From a checkpoint of a small segmentation model: encoder depths [4, 7, 4], 5200 steps.
Rows from block 9 of the encoder of a small segmentation model, named by matrix and row number. Rows with one number belong to one neuron. Each number is 500 + 40 x the weight over its row's rms, rounded and kept within 0 to 999. All counts start at 0. Numbers have three digits each.
After each neuron's rows are labels from the 100 images, of 14976, where the neuron reaches its highest value: "strongest on" is what is common among them. Only what is clearly more common there than usual is listed. The data: rendered scenes of coloured solids on a plain floor.
# fc1: MLP up (encoder.blocks.9.mlp.fc1.weight, 384x192), inputs 96-191
# fc2: MLP down (encoder.blocks.9.mlp.fc2.weight, 192x384, transposed), outputs 96-191

fc1.25:452536547488542471557528544480455493498449440562516511494490450551493463496507528481446410539608536445505518422477485526476440458467509529432464474468541493441513445493485538491466515532496472518534493486514501459519501575456539461603469476525453475525540445495451521423472521474560458450
fc2.25:434427477450444553499468463502560407534534529485469434575475518537569489497454510529510450474417523578487552509521482498521451548444505490475530524496496487436544477487487550507497442491478515539527514503412467488580511431476479503511565486489512524548530607517567560484503461429536522507
strongest on: jack; octahedron

fc1.87:521383428477497493490516525485493559485508594459530564487475483557557525606526471538501445468548467543511497478513530471523565530480475480450409497504540484451535519504525513528561510469498484549490480510475514462518469548512497470477532396477518504479582587473494471454432470515482499495
fc2.87:452546499502480496543521469550479507508509595491518471571537508450495485484511485553514465493540516574530513477524484460581391486499429482538618507472564496514434452450460511450485498514458482540449525477466540531492564520495446472489490487485447569552484555463495469537530467487517477540
strongest on: tube; bowl; largest object: tube

fc1.349:520455486485501428466523595402555410541446530535481604461521463487543467461526504456467529436540536495466507532535436482459472520425445471502473545543523483549510512494541500534529543517439493528489493500412595589464478523423447489507516501469517455418468424475535460501528524489441482538
fc2.349:499581521530491542527556466558524518519495480585458440415505484456536429592510453488478489443536499517436503420448469482517453548525535515473477520433494491464583517522471529487510477531484467520520459506490529578558512485471479484435493516483539572524478532588513515504501574464515524475
strongest on: grey object; bowl; its colour: grey

fc1.111:465529525597521492467585519482508502522518473483509435558561512418441530500463493568482429447565447459483496431488491501519558519450530481455468517538468489457507449507483522545494481580509511521519432477515523486555510458501458474522510520453514505488511556535498573538551551493500485473
fc2.111:429532495538573508500538475519589569593506525459529465558492473506506447477619532468532552472489534580471505514456464492484413485484474462502444451512513499528481475445518562482583547532525449579488571537548478484487470503563459493504464452469568492481522462492498450556509431460445525441
strongest on: capsule; bowl

fc1.356:505455555512583495495510518501493577476580451558521525531518533570503494484458528545526430473475471514485550519468402540490474518591532510474501467517420540435547503526520456439550540500539464523499594499532505500542574441494504584479466479549531472538538436532503502519518522490509559480
fc2.356:512468488516477535538528486403487501497453508513560489420528508443529438502531545528508434493479522496478476502501545449549500520510463562507506468528483466478544525492476472522482537502543484478421434434555489577430547548524496461419477501507587545473464510526472526508460462514528511500
strongest on: tube; largest object: tube

fc1.39:499454460475507527449491483502492510467479465506518522455486465553545577542533494516489506515578534501418516521432512525478455562461562402502525556485592475473543555544515474503541522451488479465527511525548488468554505542427545508470560507529500513481510527440510534427512456476458492477
fc2.39:481552524488524597451461476521472505460457577479474543496528519466445537459511457488500445470474431479530522459512542510445513472526466498485473473430483517507492501496495558513564436525562483574458434459455473462459536466486409483553500437515550472507580451461492501565431496452473502458
strongest on: tube; largest object: tube

fc1.176:516448495537552552454494494471537510507506468472441523511502567507470532495513494469541382477427507478469440509483426562508464501463540434566473548481512499480473545483486441452523462484446490522579534438464480499536445519452600561489470541566491463499518501583536538441553534515479537481
fc2.176:533503481434518512477435603451511503512476426488473485494511471491504499558496501526504550524510480523481465462496539466523492491534435481590539430413510503549492404522504510565480534491545481430529501431532486510452547451537478519449498489502506482487522554432555471442538558512454466561
strongest on: jack; star block; bumpy ball

fc1.338:524509509445494460440530534518481510567511434524453573532489522448499472507447492482447428489508560511490484586415491480421518544517521443515572433511552535556489538541439484515517484496486533510490558470546449498514460502496470485446465536456511512482488476622514478548519490522537548544
fc2.338:528474447475505569476520494467541448529482509480504458468521491593475549435500512545595505482535503488489517518467557432500434493401457556463473491526518491533477462458531436502525495497465450539507481594483522493545485471433490549539497441532471488422511457535524478522528569488406458549
strongest on: grey object; its colour: grey; its colour: white

fc1.8:510499538532450520579565434500541483465484466553479523488465459521496544452473590461501578500498481512503451492510479543561487413467531468465473528539578533398536519409500456453454445468462560448535540495488523549503466484403558557477540466431506535466431552549484512481475471485497513527
fc2.8:549516481519561487461533511517448471574522509538567488491513497556456475490474476545442457469569504511480580465514429448466470486519418531587459462485453474524402534525504506542567530509543464514495447532504445508448457515485550575544470513505523555513546491546486410502494425536466489488
strongest on: octahedron

fc1.355:481425561502535467528459499539472477510468582488466518495471466457560500586464495517478523366494533538557541467526503513534565594541452482395442491508461517426552522528535451539502556560483497427487492513518520542449562548495466541504460484522566453527489518546553570509440459436557522526
fc2.355:494486442579516503524454469549476451538436489473556428567523497564470538441593472599532536447566520517527493500482498446505471439480510529467495453567557496518528488494457549525594516513543542530463432492546467460513473512506458527439409519432552472485493516520453466507546588557450499546
strongest on: tube; largest object: tube

fc1.47:518465518513452505519512488541512522460491506536504603572516539460545589482547525532519468475451565546538404503530453552478484535537498447427484513493538505430576477490585482541545500467447499458526456534511545518535480516498467527476440585508473428480508466496589526495537496477516465456
fc2.47:498446505510547499473491470529471478443490501528442482543480585524426484522553480449489506487477475515497505490462438504547553545495504600509472419528485415576511486486506501469555470453473481550483484445468531565421518478491440483447479473519511513476545563568550538476520504462523512537
strongest on: tube; spring

fc1.152:512547471471505423471513501451403541572497423525522555516519542552505484496482563542513416419482499479463536511560515492563479520492527512504535491551521479484492548520520522507420430472485416525458503560576457486492499431529550435563519417511481551439510515518521475468485462490380534570
fc2.152:443482468546519543520528518460518499479493502464572459505537535499485448497513417535512518518540463486489514501429509475490514599495488519471431584610535518496513497475506490560540558461473479504547561504477529527529525544478532511503505497516488514497442474481517517521489428548546564494
strongest on: capsule